From a checkpoint of a small contrastive image-text model.
Model: 48-pixel images, encoder norm batchnorm, encoder activation hardswish, encoder depths [2, 2, 2, 2], encoder widths [40, 64, 120, 208], text encoder layers 10, text encoder norm rmsnorm, text encoder activation gelu.
Rows from block 4 of the text encoder, named by matrix and row number. Rows with one number belong to one attention dimension. Each number is 500 + 40 x the weight over its row's rms, rounded and kept within 0 to 999. All counts start at 0. Numbers have three digits each. After the name is the row's rms in percent of the matrix's.
# v: attention query, key and value (stacked) (text_encoder.blocks.4.attn.qkv.weight, 768x256, the v third), inputs 52-103
# proj: attention output (text_encoder.blocks.4.attn.proj.weight, 256x256, transposed), outputs 52-103
v.62 093:443494509497532419552466461492524473477497583478520551536430497519520542508579491531464503472392522487488393439518496495467501452487500475512487487522478555
proj.62 098:479467493466418445561463487529522440506547450461556477495427513476497530494475495513536479487568507488494545546519476487480572547502477525489444511610551504
v.63 093:510568523500475509471507422434489547486490444466512474561482535443544431504576484517468486544462486465567502477470506502570499482566526508460482541534476501
proj.63 107:518527488459506561494491536568548492527571488468446447571507502493488506486528488445572442529453460545492485528471497465525532532466546550529501531521433532
v.64 102:530414560541558513532519543520503486526485568472544492420474552497462449477444494485457481485492486496502480462525565467543554454421419488545551508430470524
proj.64 107:514540466580500509520560516474431549586516458516449502498467481487459498485563516529473492512484444548507458500516532548508514502537445569533508525429521483
v.65 103:448513435513447576478504499459482468537579560489418474479459552452561503510524525606409484514527489429538512571512508462513471451520552468491528582427504508
proj.65 110:496514541582556541477486556471482524503514488537469557505516520550515479500447550500517464471506516535554514524452552489482462436480532569557520506547544460
v.66 099:501467439520460544409478489525459522459552481528505615469515533494518479494541507521523610494549530487480478511479462497539462440590542520463529576498533455
proj.66 096:503574525532529438522541494506494433511435539492479548478429492504450491493531521594526467503470475503513482435523410527487459521478503441465441474501522512
v.67 097:454442492456508517480515582473472545463523473462416557429466475545503491495496466583491526445528428511536485508509468488432435524541482506548537510433525484
proj.67 092:487577429539500505559523491497468546494488474481534517516493476500494525450461525503551524533500521506508547477456538475477514543544554540480425469511493481
v.68 094:439548548511495469480546564418476497511496535516451497547457572492536562535556519575527514502502491547581504458470531552446503484461499495443519532542508506
proj.68 094:489483501451571559462461506475586461531539485459559516531476452500504483544512506535534473423544539514456514505446465506623481537491535520500441530567520454
v.69 112:570531482417395512482496437532562501513454521561550542543439478509437538468490496525516530450552499472530501488411502474425537431513486542498498565475429515
proj.69 107:480488556509562532533542522474455568585531533434466414505535536531500517581499417429436575528458489508526434482495533456501569524565483503502540519532522535
v.70 105:485482542489430472466581474512519459541520519552495555511556486506529520448526517475529493451506591462508463509513547521565488507492475563453417452530477513
proj.70 099:506535476462495486436544507460554500479466469472534467553458512370549448578500479542486571561464465440433539498545496457495560557515559447494530528493487526
v.71 100:453507577590466480432425480535540473452479531436513448515541482437576492537485529458497469567553508496529487568485468515540484460463535510514542453547457533
proj.71 098:548474513508539517498451477493443484497523534511498470493519487446515485510516562528491514493474516529525601516473466515494471462426495535537500541459528524
v.72 102:490437508470482467572510456506518483536433490539459536487498472500559485511527468488506520444495506478522484525488483573472492451539494472512545449469455500
proj.72 103:451527501470428473607441492483483488510545505508575458490527471527505503510485538447434521469453478462429468504502489543528521494566455498421549476489521508
v.73 102:429507481546555529462497470451510514416386561508518399471499470516447467514519488429472533461483498520526503499422480478515508478523531560518509495508445537
proj.73 099:504524380514510470551543490557585466495588501495447502564555535512572572610580472454507551484517498479459494452559454540483431537517553445464501487499498583
v.74 102:534560473449511476453525526513465490517482496483464498565479509483465603485445425489527433507450537508473549545516483456473497446528588512510464547550461516
proj.74 099:484472527495463543500493498435451502398499490548509427461489518514481444477508526477541514476475524497540522492544486519466603540526479561565545503467557500
v.75 100:495475475588595471467494500486503568509469538442586570560524472535463470562453475535509515431515476574458550587520504480562504445507483477508525517547467560
proj.75 100:492512510515512437484558452519516485490482555570470412478442489538546567533558486467443496477464480531486555423420501472544542557449487486597461551416515502
v.76 101:437553507488517492521557462463447501499554496439470509517510411492470531544503491470571439498482549511501506529525494491477435543461591483470520475493527532
proj.76 103:473478506519484421556515441511572507425510510459485488490457459509558529482547441496496563462531555462516464457453472560460503497446493468435488556438473591
v.77 104:525526454500500529503449520496528577464522510439492552504443587403485496420574525475585545391550556463534444448528481462516504495546520506433414433502602496
proj.77 096:474495530441496499533458469525511493520517547593525488456514498499482488507467451451439506520496534435546489551456511585485536523499546460409465514543539435
v.78 107:581506537559559562526555512584504503514520506492530516412485501526432468462463471491481541505544497542484475498510497507524532488538522503458479499426549525
proj.78 099:384505518493468440568451472461466441495521478530494614499443497440508530442497429484498436568555428472528525490538537476503546391509553498550519524450474480
v.79 096:484463462479488489460487524532489481440451472503473464474553503428436526501561480561530454518492530436481440478458488607527510514542557520488470523465530535
proj.79 105:569492578489462455510522521522548530487497502521514485544541511485495518461474472456476539591591550513534487475475532541498559495520513496418482467530528605
v.80 109:458560519490523443472513480429504499494532547531509509496468527503495516475458485455472522516544462520539525501534506498519473455502522509507514538562515467
proj.80 108:510517515517425530526484492471458539536533523520521503507543530455502513545473458495495490456453491435499486436530555429517494553482462533514432514514554496
v.81 093:518441390481507566407527530512473458540485515529491484504526476494447531469497487540481534499520465512472535510503590454539529417506490495484473465485477469
proj.81 095:503493564515512474533516462520525550568434560507532567530527507531536486511543563422549578509473505487508536445487391527469462506512564502511493551438459543
v.82 106:518503526405464481464615538468510467545538454444510500479505469438470455492536488536468565482484511479486577493510496555490490505464520521464447508448543452
proj.82 101:490565499538477583472572539434415540474424443570546471462467523544473537457441543490540476571483505558458449509483467507505478552523529517455474534509519493
v.83 096:537485455497445556454513476549482531485462536413424458486481535549553488480482513520502580483490489502445500498497498495473474547490449474474496519475476453
proj.83 098:458503512507501439538465482477528490464546447503607562489502494455519434506526473494478502546550519521516430518507436524461541474539535525441478466482441489
v.84 106:504454538517471580439492536505508462448499524536486474532558524433535540418561555491476464524479434382488592506504487420518416439512422548421489501499555495
proj.84 101:564581530506550423480484481501508537552501527514531494482480599450512440521462501537541543584504530531485498522450509581547509471465549433519463475521503441
v.85 099:537494486509516540530424529536531541528559488525472526462492488518529488439493461505528520473495439503530476470458520453557531518507422605492437451520573426
proj.85 101:564505571515527480515499486429544529522465539494489506510523516477499517531431556589451470531524497495567570466457487519503477485456599543501494520458518457
v.86 098:452610502595514499427516492493484499559467463523553441503490561444508490413465467505512467544544589500482456488438464467571534483494525474518476499505559547
proj.86 089:586486541481457442585564511464440569536511512477542465531496438501498531489477512517477497487443380515490564465553500545514550537479542469480572517498479465
v.87 110:544520542496528417533484461504526461572456432531481516457433538592553484498501427502507538469484539516472499492572571459480463472490542503466459572475531487
proj.87 111:478436532501540533565528518442399435461560485538566582483509446471511459483488508521444425483530448532555466484511512589480513517580468461442496480477475518
v.88 107:468563535546531561581549554477502454483491505456544547458485433499474509458525540493441504531571503466452464468443442494492512442550602453469561514475466463
proj.88 103:591510517487482490495507508547524553493468432488539563484532534507516536522464474485492478476512511465539488485502386461544539517513539517432503524454537507
v.89 101:523494449518475558479441459475463538522575534541497554455483507486455495447556496488483529452471453445472440550529505462587504480534469487533450416528540488
proj.89 104:494481573462526476501496505522574500486510529493496405513434536479450454464484500506487538539511523458520523455516509455490487499508527503464517543455516566
v.90 100:551447501464460541500443479464512493459430436556489517478491607604510546482532471514501445452528504503476509521472459505560471479509526479459492492543526482
proj.90 101:531404518502556524519476538472468420404463494541537511485489492481492458618504514504472498562468477476494540539457475499508487502435462457443456445527484467
v.91 097:480550502511475481495522592539439580445526530488441562552527513549482448491515470513470541541551462485537458503535554478564476434462491423458521456509506509
proj.91 103:538460467417513439435593443602565533507446533498522465505469490450512477464497449476537508467506496512481521454521505497482500607541511521480444557477473510
v.92 097:533600494485525542449538467502522486475567442494535556462442471561547534507486539430543482487555512505482525494589512487486556525567487504421535485516430559
proj.92 096:422455508522561517544537470525488479568428536527488464530542471537546497446524471507522545484524508525555494420525510559484493505536572458469463523510492516
v.93 093:486560470494499523474515513513546505504493547549586490534522493525518599585542457469515487538552537501506455499552469509492480473510453519458549407575441477
proj.93 099:523477445502592553586427472526497431500462441464468566529472553503497463510465523509515442521447459503504502437462526542533571433572547470506471542471571508
v.94 102:539507516526590506526549437553521505540540511468415530516475495503476462475465522555482465507509552506489491449474527502425505611519537518542574564488506449
proj.94 104:487562506456503511528480573481500520466516530543461484559496456523566476451522498515532481470486508495580528548467424495464472485529435533525396498475539465
v.95 111:505510501509518511464464483513488559498374483528524520438531468476518525520444473527480564488524484514480497516506470428479477531550495449502510482569498470
proj.95 110:518531491437540506554512444479507431488581457521536499523464522525534531449533508543555579518433480500488558488490529536479470515528515488537505439414519487
v.96 096:529586552464552529448557478438466519487456490531497523490507527480520593450437487559530473469480429493567412422503447509444512593493548525390515483481566482
proj.96 093:458500491441483566532373581460509546460474555430531459499473466549498424464514478485469526503556532541510425490487449507480578422490468459510417485459501464
v.97 096:440489529530570430498559486532563507573499541479505534523544464497521518464442515426517532482472490551453488460466505470428415494539489517484521478547585526
proj.97 091:520556470517489546489524561466455475487471469445493462442579414529457476490487488531584485447555435442481546527434534518522565528517510536487448557484511408
v.98 104:485524510500503419544459435541442546536476539465409491512503506510491557512526459541502520485475538425494468503557483511456481536555516558575482441492497468
proj.98 107:511515537486467531554601545519437406455455469517531428495488511486462544462540484501464533505515558519498565511418501483563541533517515488457530477440465504
v.99 102:528484447471517447468354579499469440543486513501543514528466506506502508443425446489493464436489551491493516417510501561467505406538433504446483512471524539
proj.99 101:456521507544503529507558418516462471503511461540488575486528540477536488512508531450510423528570460477540525570476526474532471502516508465631545527510485495
v.100 101:536429515515632495431488455499508490548436485467518475517435468482549499500566493500533500509456560489481471538419456528490508493538455541497455541494429493
proj.100 102:493576477516515477548442501498512498530523440567446535551524536522502557491541522507485540555441461535488492457494557516487556508510460458554494436524475504
v.101 102:485504507483510583522525536511437538501534567538462472476471507490553509458472547505511508484487552534505478451515531412489497536496527491467522492480514528
proj.101 093:534504491475532475535511498394472512485517467463524574522475472509508511472504466513493500526512556519455517476494493478485395466536531553447545487454470410
v.102 106:462541533486541499569444511535513508507498533425469439456524482454515452547611527532479496554489474430552491563505518501456456520537632497532529522521554459
proj.102 102:511491495499524521429471579466544481502497490490490535483502487560527425492472531506494465432573542501436505527465478438460424491446461495523480521490452507
v.103 096:495501538504495494558517513481413514585490451542478498541452505469526572454586508382522487479472529498479533477533493477524536495474537408580372537419495441
proj.103 089:515538516493371475469484564594540544506435437500495550411520451493489507465520441541465470457564531495455519468431478503510443435444478431513477489510448501
v.104 101:537478522460539548459471556534504508504477455584425551519475489461501542460539464585533490478457423475487514436468440510448509585530521522509449541534482465
proj.104 104:463445480455511462516536469464508456412458565524530456428408581489538452456531507546482482529555569454482580523468515499501502553514503461443552520503540447
v.105 108:477507485513516536504485489480417519508469471515495594475477583424432586485492552492546442454600553540442463515466466541545500577461502411450425495504509505
proj.105 107:608499532477452474520492516505551533458536574531462419531556495554472426463495469503510548461466546492482451452456480481451536518551516542427509480517527436
v.106 096:553487505493527484573542486471502524473544491471536515449544493533530484501461528541467519515535494540528509537530490496452505440455423540518499450521534516
proj.106 107:467435504623493531478528471526465476426482540546557517455474492511543586500479468504541445538513492485475539409518521521572555507491568593467499542528487464
v.107 101:491555485450466436440481495540484474457476481485573536469488479481516507477485498471459545498515558432537512507512518425425523490454521540496492439434471460
proj.107 099:465499473541458466464453521440579502491510507519497558524482538465494463481580476516490541538430435554516510560588456457429523532551508486474495506514503548
v.108 109:516508525435535459541527523527491494503484486497432484541459559548518466497506498520471592458496523449515509597472475527410551409590545499431522529471565507
proj.108 110:469491511481523529528507547414548476515535492581586516526454502463507502558503524542479458545525507457482512503527545483486497556449466479491546525509575517
v.109 097:421514485509524523519550484449498432481522513487438531452537520454470576471534565521513532523472516527577478415466508497488471480567496504443561486554553501
proj.109 102:497513529476461457481532489524472495444551502518514461505466556541527519524471493546560467459504476396519477522524444484535504482518567424436511524453470537
v.110 106:551494439528563486549458537465461500523529515405464563400543437441502511501453473436453471527491495509500532567489527497518518524450500516530464456504480582
proj.110 098:527453563469469474469529511523499538580556425483450487537538495526526522410534501554481466553525548534524472431439544561522533474485486511534542470454515528
v.111 097:411490545445505534587550521492415521504480579544490495496551522521483503497500492450497574479505509541506434459479538463488458524481455483525496449482518454
proj.111 100:447484468452494475521443494544644482468476451460470531517500479451488505493426495489471504489486444450427485525494516477527588461498543546469493558515556493
v.112 101:510504492552479505462463560474449500430455485420423448500525433413489554443471444475506472530543473532521476514410487547550398432466548553441457520490504508
proj.112 102:532489437418519514482623501558481527438510494574491461482544578559558456467489507472476492422467595529523505484476445445511495513412468433473541519510535501
v.113 097:508509540433594382482493464542515519463487459433437504537454506540539513508459484547468483498460475462544524514481548432480510569526499551492535505471500464
proj.113 089:354564401486502556465493533459444404409536454530464534523431495466461492537511484466604490520549541500465498476481532548500442539528513490524503483492484480
v.114 099:504536457463479458492449514558500545551457490504571514473476561467505483509523531524491521529477510516467460539485543509515509507492509449509531465514435532
proj.114 098:545541542524553449581445458512553446530472523451519478464497456537563461500559493512489550416575439456478540481475487476431458521537593515537489529523531417
v.115 100:521498539532470529519527461487531505460431505493491565491474485515478393570548492478497549537476451564493537509538525538513499566507381492563487543530545502
proj.115 105:471475466452540463509457409428545511543518534517503418527524510516503546489479513486428458504511446478511464440499486522534518469550517471522468438566499599
v.116 095:506470526545519567519497526546507465567512487573543564461505501446468505502555498495486450512490485476455510549546498479459479531577496506509590485438572489
proj.116 105:541493443533485437508476569508541479503560488495434475527495451516558423533526491497544514492444471496520528503500548489521510400469453495404539417468507474
v.117 100:565559435509423479512483584458547558534457455470530482523502471478489492409441467521500453453452545498445543566485537535437534500453568518531456569531435457
proj.117 096:497406498488551556489529477494409454422521463481509539449538493468569451509486491498579522504525538605504529519435490486490557510475471487498502470500515526
v.118 097:570558395492518504528547590507527558457508440418544551493433448481515492537456486486467573487570442518495464494572452483447493537513550463502509502491466444
proj.118 098:508459529494520485509550482502511452517516472448505489458481506493458507494510521558525456487471465533511570432512524499496539498521456515480506476475552481
v.119 106:502559492480572460500436498438484554494530488455493543419455518533571488523440459580558471433530541529533530539493513504533537473457550507446531528392520506
proj.119 109:440469493473462468517555458485474532486495518561470510494491474607436455422522496496478551537505509497541432463484567486499454500563491472508475451505475506
v.120 088:520563534458512502448497493463569439524564501475494567469515505416489504511484473524514534454548564463539524462466483510519468572466460479477494551572463472
proj.120 089:539477491490497521478468514467468479471496519448432484477477518570484455526491470479464459491496483591511535458535486553412485545567558503531438483575492530
v.121 093:532499429504442439427573469497492452487505449577491497542526541456539563502471554491525494497529458447472487530504522486493541478509520494465530573520538513
proj.121 095:500468518427497520511540511446473486508507527513459541407484509534505487586486500549521472520540541480498466500439495498528467522501513466508547478509485513
v.122 100:459482564504531495495594446430511459547553493401462431501545431483531457484517568477478541511433492515508510506473525486495440534555493485492544473512496554
proj.122 102:539567444502515466553504499558421395467539453545496468500458479490527569531503489521534564465492487487443462487449512499491491544505569500575538489519539483
v.123 104:413541545574468445469514533500485532476510495532438485452570518518520510487533504504593456549497412452493550581462442481476523497547453558546466493551513524
proj.123 101:515563505491490545464452456436544453573451506506609507545509511536470514502506494533548475547517525482479477505385479490544585508422545459583550500529493462
v.124 102:476390475455514480469484501530530506434487501465459509428451518511540566536491483531540467510533561532512413446453484440565487522528464507434498409517486473
proj.124 092:475562544472514464512466455488496469494589507472469497465598534494521412489489498489564505424488437444491574510492472457427486528456563561492515541483543517
v.125 106:568560479547515556428512449490499571521460406438412497490509473451583526495467461533516510498581526478389529586550575538576532527481516525436493558455461508
proj.125 101:488427407441493483481519516568494518476462495476513499412511536515441498521535504535512469527527573506534457482446454551425522489529525520489517528477480592
v.126 110:503440535460539447510431477436500494503486463519465500559467465508522517532568514493456524517495472503488486479502490498525557567457506506500491527520500454
proj.126 102:522518541490488531481475541555556453491504496449492534521491474442469449489451411570494496568488550529497510532486524577403438550437476462496519512501484471
v.127 103:527515581558513434489486460477487485451571527511436525491582435499521456510446496439470483554474457500535524583511440537436564558505478437537516526552515516
proj.127 097:503586485478406533461538547474526483451470512613480520543481470473556497515524469556499482506462519517478468387519519519526509544426505486521497460493452517
v.128 099:516531516521529548479558584503455511505440441485552540514469440500499462539522553459540466433502475444457462432527436484465597477497490474495588496512514497
proj.128 103:489530473491547484598506419524548490542536484498565491440488555518495460516464511465476417422445493427451477507497557562548543584555554503501481477484454482
v.129 097:445570522491502511548507498550548424455508564506442526452477424508532557477497482479491565470489509524478526522579459505527480515514465483469501516525468446
proj.129 100:592518433536551479473423452502478538493566486544547437462548562514468534504500493478485529466460444556499530432486522481503516507477514479499538492441546522
v.130 097:503509510453534448507489501529487449535587530503489529560456471505532488488542544569537500487465508530532436476514496480476495476521477473562457466472441485
proj.130 102:555491420487464500437531430451518462505505453527568515500486540513522522626496488465486508535497480444514512510462509478533486530456503586485512541567475488
v.131 091:479577477512521592484457560581480509525512440533486491465495457475490544518521490524533457457507512549506528497487570473564553510442548603460519471549525532
proj.131 092:439499432591443476533507507499501501472532558497494512491529520459463443490577457497572546513512482521540484543519541465454480472524540537578517528464497489
v.132 095:515460519484525524492514509472528511459477557507518576543474500566530494487469502540410510502511442552537485499558428526484490440556461522484489440512456490
proj.132 100:585491465503447547520531490528510409468535466487547491460491508422523527484512462523589480554527528470535423502464510545458547504538451583490548517581459481
v.133 099:549457500524515437545500588544483504487462519559513478517479511559525467527495497509524521514481509466444589415557496595532504463497515510484534488459497499
proj.133 093:505488482509422521565556543429448493563476488450503518465580480450548573474522504464435446470521527461526478516481542517495480512565564541450499456500463512
v.134 108:593466539499526406487448485476531492503525583467522488508554488475528517483488446456437577553500506567444532468570581488487537493503528523541486499493505594
proj.134 114:367503477469480474542440501578496459423503501505537478499477503500466448527500475460529434498517520499472548540490480502532504458470515540475515487439481549
v.135 108:503473503605533529466482526512485528567556448511436559484440447465476448435485554475535553525522449549527514574529520558451509497595575485526505468515500528
proj.135 102:509464476462490455526579489503545426508549502469482509510491503484513522476499469525464489512519520477548456478482408478490490559503518439540465456519462469
v.136 097:470435452472455542474576556465498540520542503473469469479558537473548513577465466570512539473456510415559561498522501497475472534505567535515520542474498549
proj.136 102:548410524530494505528485511466449525485446457493499518481588459543524504463598482537492503532537503495559555492564450497508518557564462486532491452503503450
v.137 100:580582475419518446462559421487478524486491467513589515546523444513466564547542511533487512511440546501518504500515512494482498566520435574525490489596524553
proj.137 096:500490560482415525467433634533484548576497533475545468573551487482548546496511542443531504560470476455498483480567473509511533489470547503482457537538488510
v.138 104:433531506550504529497461544470533501461497524561488514457499521493509531522520496530433528458493509537499498517514480422523497568463513499434529506523503519
proj.138 105:439449480575510521546470541489461475528508552474488509490495452488530495500483507503513476495476460493463424508470529499480492514546492522535587484440586507
v.139 097:520472414530404586530527555571513509490524554542500535503523537464527591531424502530486529548465533453490494479493537472558509489533496429490510499469441579
proj.139 096:487474418495529499532472450481467483475543552514451500440513511486516511550579492497508478456543519441544558492482483487562553541495492573447522520493502478
v.140 102:449497460512434529518538519532478479550466426498467513480479513581495532452469533445501563496542532424462489512553531515424540508457494453466529490483456477
proj.140 104:577529501524483492457516451479499541452463463530473510403581513524487446413510437542482482487552512515590489476488519521459456504489498495537430471499476518
v.141 104:465461489585503525476483501520500341555500516512486519480451510475594506542394462527535470522518504478499525465471511502523492480522484476522541511451520485
proj.141 106:474526515496506486551467488530542524508575518517497476510526430491434430467524536581512443468580453549552539540495435493402485536476562510514601422505521497
v.142 101:467553480496448454505478475469484437419451471559493512455513509510442556525550453477481536516513521501559503520509550507547554464529435401478484462639486458
proj.142 102:520461526486511569515489524503522478447528485439449442482553535465542435495459526557511463485532509546482584500494453495560503498481482474411529517475486543
v.143 104:474451523441422519516535479526562530424531462458435473498453514495545516462583493508509494521385482510479526495500496484443468569507547569544466527473540552
proj.143 102:477475550529434499460425521524491505525488502504471543488467494554517444515522530511538585525564478441519536475537470488544497503527540465505439515526510524
v.144 093:489513418554559513493453518557527460473455528484389533486491545449527500522502456530475393538475481471520460505507450480561501580418360522522465477507549467
proj.144 099:509542520555451522503472497503469520524540497506518580501504508516516498499562527512556496428587425455520485438494493508530498473484520508515532522483482543
v.145 095:557478524480490470471518489497537474452499542509516491549549471527488524424579504489499438469593528519519457441484492454485495527494439530543487501513474475
proj.145 090:483503486460459451432501529461483463409506505516501476489467550524450449495472517487592530426418430401510515469463495548521534543519510523495482583454489521
v.146 087:464554524494603462522569494582490515648534537504485464553453501559525433465526549548506533499488478477496523523480509446458470574502461444503458506451458447
proj.146 087:532480495442496517485544527483528481551453481448540474497506565560491548568471471456484460496527451562515448534487517510480444464556479495535523498461490539
v.147 091:477503513546528479464529496500510486588518504453535490484459466569529432519515594477509461505373499512442532473500572480443534517506553476511570536485552477
proj.147 098:565468493476485464510447520451482490558527496505556489552485561472482517557452588473545575534475540540575497509445562561485477484568539504560558411470503572
v.148 099:534517485449567526492453506546471401486493532476415439440526520504557560533492484469513492440606482472457454488453478547464508463477467446531464490487467498
proj.148 098:557513514474531511521452459454529477494489558516492553481441522451500388506475536578498555440495518533520494567407429499508431484547512469445520505463544475
v.149 102:533513547526525477465511511480478434503493529518513485540489449530445560511441461510487542490516467591432474514526487519636554502495532476494422475485495543
proj.149 102:482433460488471491558542503521441453462503511534493456450472499478493501479593539509595463443518539400467511521518463532509490462465488419431534566515468477
v.150 094:509492497438544504490482468477423469455530558507499486494477533466458483483468511405532501470540557503425472513465494502505533459501516505478483550484509574
proj.150 100:508539529535505440483421536428549539471401524528494476475483511509516543504454453573505512495475583464538524415580530512570512567503503499474529536481429422
v.151 096:490478455471472520490456523434493545475538479486525467464469533534486491463510529519430511473511453487486569556522515559469453569487453561500525440472502466
proj.151 096:461508544516467551446579458558478564498532414460449571503463503528561483522474461571514521534516501480484497420523504496486548500517532514522509489569533525
v.152 109:518566434512464523537505594482487536557465504489579530476489430480491479467467468515563617536509530587520531522562550445489523450471494507519534531504489447
proj.152 105:451480523483487543535505502492495556552504418530455514503543561418554479488455486539481510538517438514533447480434580512487476487495506602572480519490536455
v.153 101:569563505499404466488506541472417564466482519658501508489505579535500525518459454538511576505590469497435494510499542484568511462540462515514453443538515531
proj.153 104:520473477539529482577540513534531495462495425489499447507451514510581451521465488502494451479470513593517529502501454466527462496559442410467566568505482472
v.154 107:465447488489526541555470400537482511469532539499517494478513436530499416485491473483476488577491455519489444528492506471467488581509541360527492400475483481
proj.154 099:477457568512458448522441532520463521466548510485529417536481467486475462470420413527484505495493512450499521502578480519471548473468509526537515435498491535
v.155 098:512501481505548484466476489461502535538608527480611486458476502495508535490573480468530538491431526459493558502502486471520430490506530545503559478568536499
proj.155 101:518516546463408490460545450481492557443527477478472458458495531532573477484473514529491524607506497503484526411484409402475532452508454530527524457491530530
v.156 097:572491563443452526543439530503471411539449454490520485436548446524495453538502495505485487532524491512411481497542498493551478442472528504548470501497562500
proj.156 104:571476481515451508483493494449510515470542507536551522528544486458476434546419475533539484476507424530533500511494565512560501448483512449453492470471547442
v.157 098:591530431503501482439433496468550444518531506426558480480527490443477457504462503496520505512499509486541518582507470476520431522535487549533470484498471520
proj.157 097:526494464472529517499467447587457490562455615517469433472435485528507505558455467475524529596476554479434470479520494469456550457506508445434561491514615476
v.158 085:513530475515535538403491566505593484548542420438557515444458501456546462581615464536527471501487441492469486458531523566431569546531579526432487547559462507
proj.158 091:550521425498432524581559479557551521523497531511574473527440503495432579488486469498447521508472501467524447496481564579539512556580420527456497493510522486
v.159 100:531491506439494525391462513541462458542476536458478512478506461486478583479473487526480462483560506473477429427565396525505532566530519480494510409555499538
proj.159 096:451529481494534494546517414520556478436449552555507455426519587510535459524483526484447484524527457486487431505471583526510489531482504518487479505541560434
v.160 093:522537525456469488582495485566501444454528460486501496466414496503505473499468584504386511482490479509463462554518501478490523485446446477438474457481504513
proj.160 093:444476490542513470462501506485491472480549523482467535491486441443587438509446570597533498487484511508472517480489491480527421454548494447461479546531486512
v.161 098:478447487480544462525524515466525503483463571520548473501527444489474541548459489462484580526504403511466480474480438463544468494510481536473554475565529520
proj.161 100:504543458449457542494456466504473520549553554512624485482490521468520543436487514471461400475515557503453471536464538539551530482515439491478508469549496447
v.162 104:524464572522467518497466500527499496524443518479463605530511563489519411478505540462517536484534527513444518446460421525466500478485563508503522443543500507
proj.162 098:541435537495503499556518505466531445453513430462411430538474480511494493509526513457504457425527544504513565468525469517495474483469521480555522477519447574
v.163 115:437509513454469518482499479467519504488512549612546554576512510524453502541455491498458530469578537567540447494458543433540499445522495543563486518568463466
proj.163 110:447557453449516453510518479534452508479456530502462465547535490533451463431532460531507492568524593517525581464535559557454492446454534446439496444545404518
v.164 096:480498550474545426532477459456561547509546580520554505454492498490518468497558552444524491480462466515436542510510538498408514560548513486534504533441518535
proj.164 096:551493485512509522518482478515447565543502483528506507521491562420462563481520538519521547603474484539470453493538518493520534510545531582502511488502513520
v.165 098:500532501477575515474481548491469469498482480524491457543478513491468498492514520483506485464502560459582533513521512551440516490507482507480477506458464526
proj.165 100:464480505461507458548510531509479500511491414402460492485523488486483459507512511532390488468431521587513524562448427504487466540518489498494539443578460517
v.166 098:536536571505456449493458518535463463575533577541508449458469562531440535560441496503473580492515495530488462459501573458534577468489420469505473497449484572
proj.166 094:434465489452478450518506439533510481528468487500523465561473485482491422506519557489571475522510522504565510542602503495500446420491502495506540539571452489
v.167 101:453462554488470504485509430448491446553477548522568467534522518521495479490555504487526540574547530474512469515533456478519482488522546482521486476530515491
proj.167 097:536517498440519538454425447513496497493510510463452468459529459429494558503426552440450456463445511512503464533457529504426587481494467549487494495446500468
v.168 099:611477468471510547469532545485495538627497484521519473439552598485450515544465484509564543535504482484511579472477562431482471467489540498482528546457498491
proj.168 099:374486543462457516533564489523559519480513511533510497581564461455448470516536501489382513408439534539469447489511397504488413479464503558526515489528545500
v.169 103:518509501510530471448510460490492493539607499418539502529483440567568494541465457462436557458566425579452497514507479525509520495450491505549519448537488476
proj.169 103:506492495524410548478534460498476494425549520565494486477540494514513535463474490501517455505543561477526520483475526440525591468522513513504507452477478512
v.170 096:427435524484522432449479461516543554467484595457523511505537506450470457533492464486490480474539464531504480477503469509491458536598483567519484532444478521
proj.170 095:541554494502443584512481514497458558528489486405514480467410502547452496531519556482542511568444552563481530526446533511543470446485557520505544479557461492
v.171 095:540556515518557499533515491534492491535480481458536516538493442446478430498517471488483459497473481511496474483511491557428477483508499510483497541551473493
proj.171 106:511467401412535437475489562536505575490503467525470469471542479461533457578441533444493578529558515482532455532472497468504528489453511464452443437571522480
v.172 097:505540506544480560419454424425463472562534504486483498529492459527461457478513530439555580540551494511538513493499597513568458458485432464501527532478516460
proj.172 100:533520477427534483527478599517458461478524437472464504541495568417492591485504494506466389520440599494484464508531452500448535425417539502513501468476479433
v.173 091:539514468478508462491501458476510489440556523435488495480534487498509555462496445548464538443487484498481456467575520413449498514481568536435528492508388470
proj.173 097:557447516503538513534520509553486462523497517508482527536530546559480520537560484480547601563527485456464571507485503563561499530462457527526564500438526487
v.174 099:487486500480477584505437419515487471510425562533521553500506422552482436429464512498425497495459487547469510560521489457507490437493522457558432450517479514
proj.174 095:493493489556506466421550498484454498458603546495531450492462575461526489496555509567547517507455460436577479444576558538475456528464442533479541478514513546
v.175 097:522481550467468558506401457443516514454498533550515484492511528501507458511435548510476462560459429441490436503600485508526478456485472652517520499496473569
proj.175 100:438555514524539510546534573453474466527453503497531538523428482528531496485501525476450503526494519570455456491490571552484521442500492473517488535508492426
v.176 097:504558527530480473451513488541498521540441496475544488481499497572540481523536526482438532498521492521516467442497527489502464502551479543467526565450433539
proj.176 096:559437469497521554485439556568480508512601472414575415483448558383488454527541495540493501510470532497451535555553533478535488520505530490515476428535538483
v.177 100:498534544486488508428477472490452598483478415587508519504588558540444498489520466488534539514542506566437445459484513485581451459521515452531488450582509552
proj.177 105:538503469465430548556601453492530522486544474587517471525533508488558461537446555547503537517495564489548521436501488485499529466462466443436521538484516446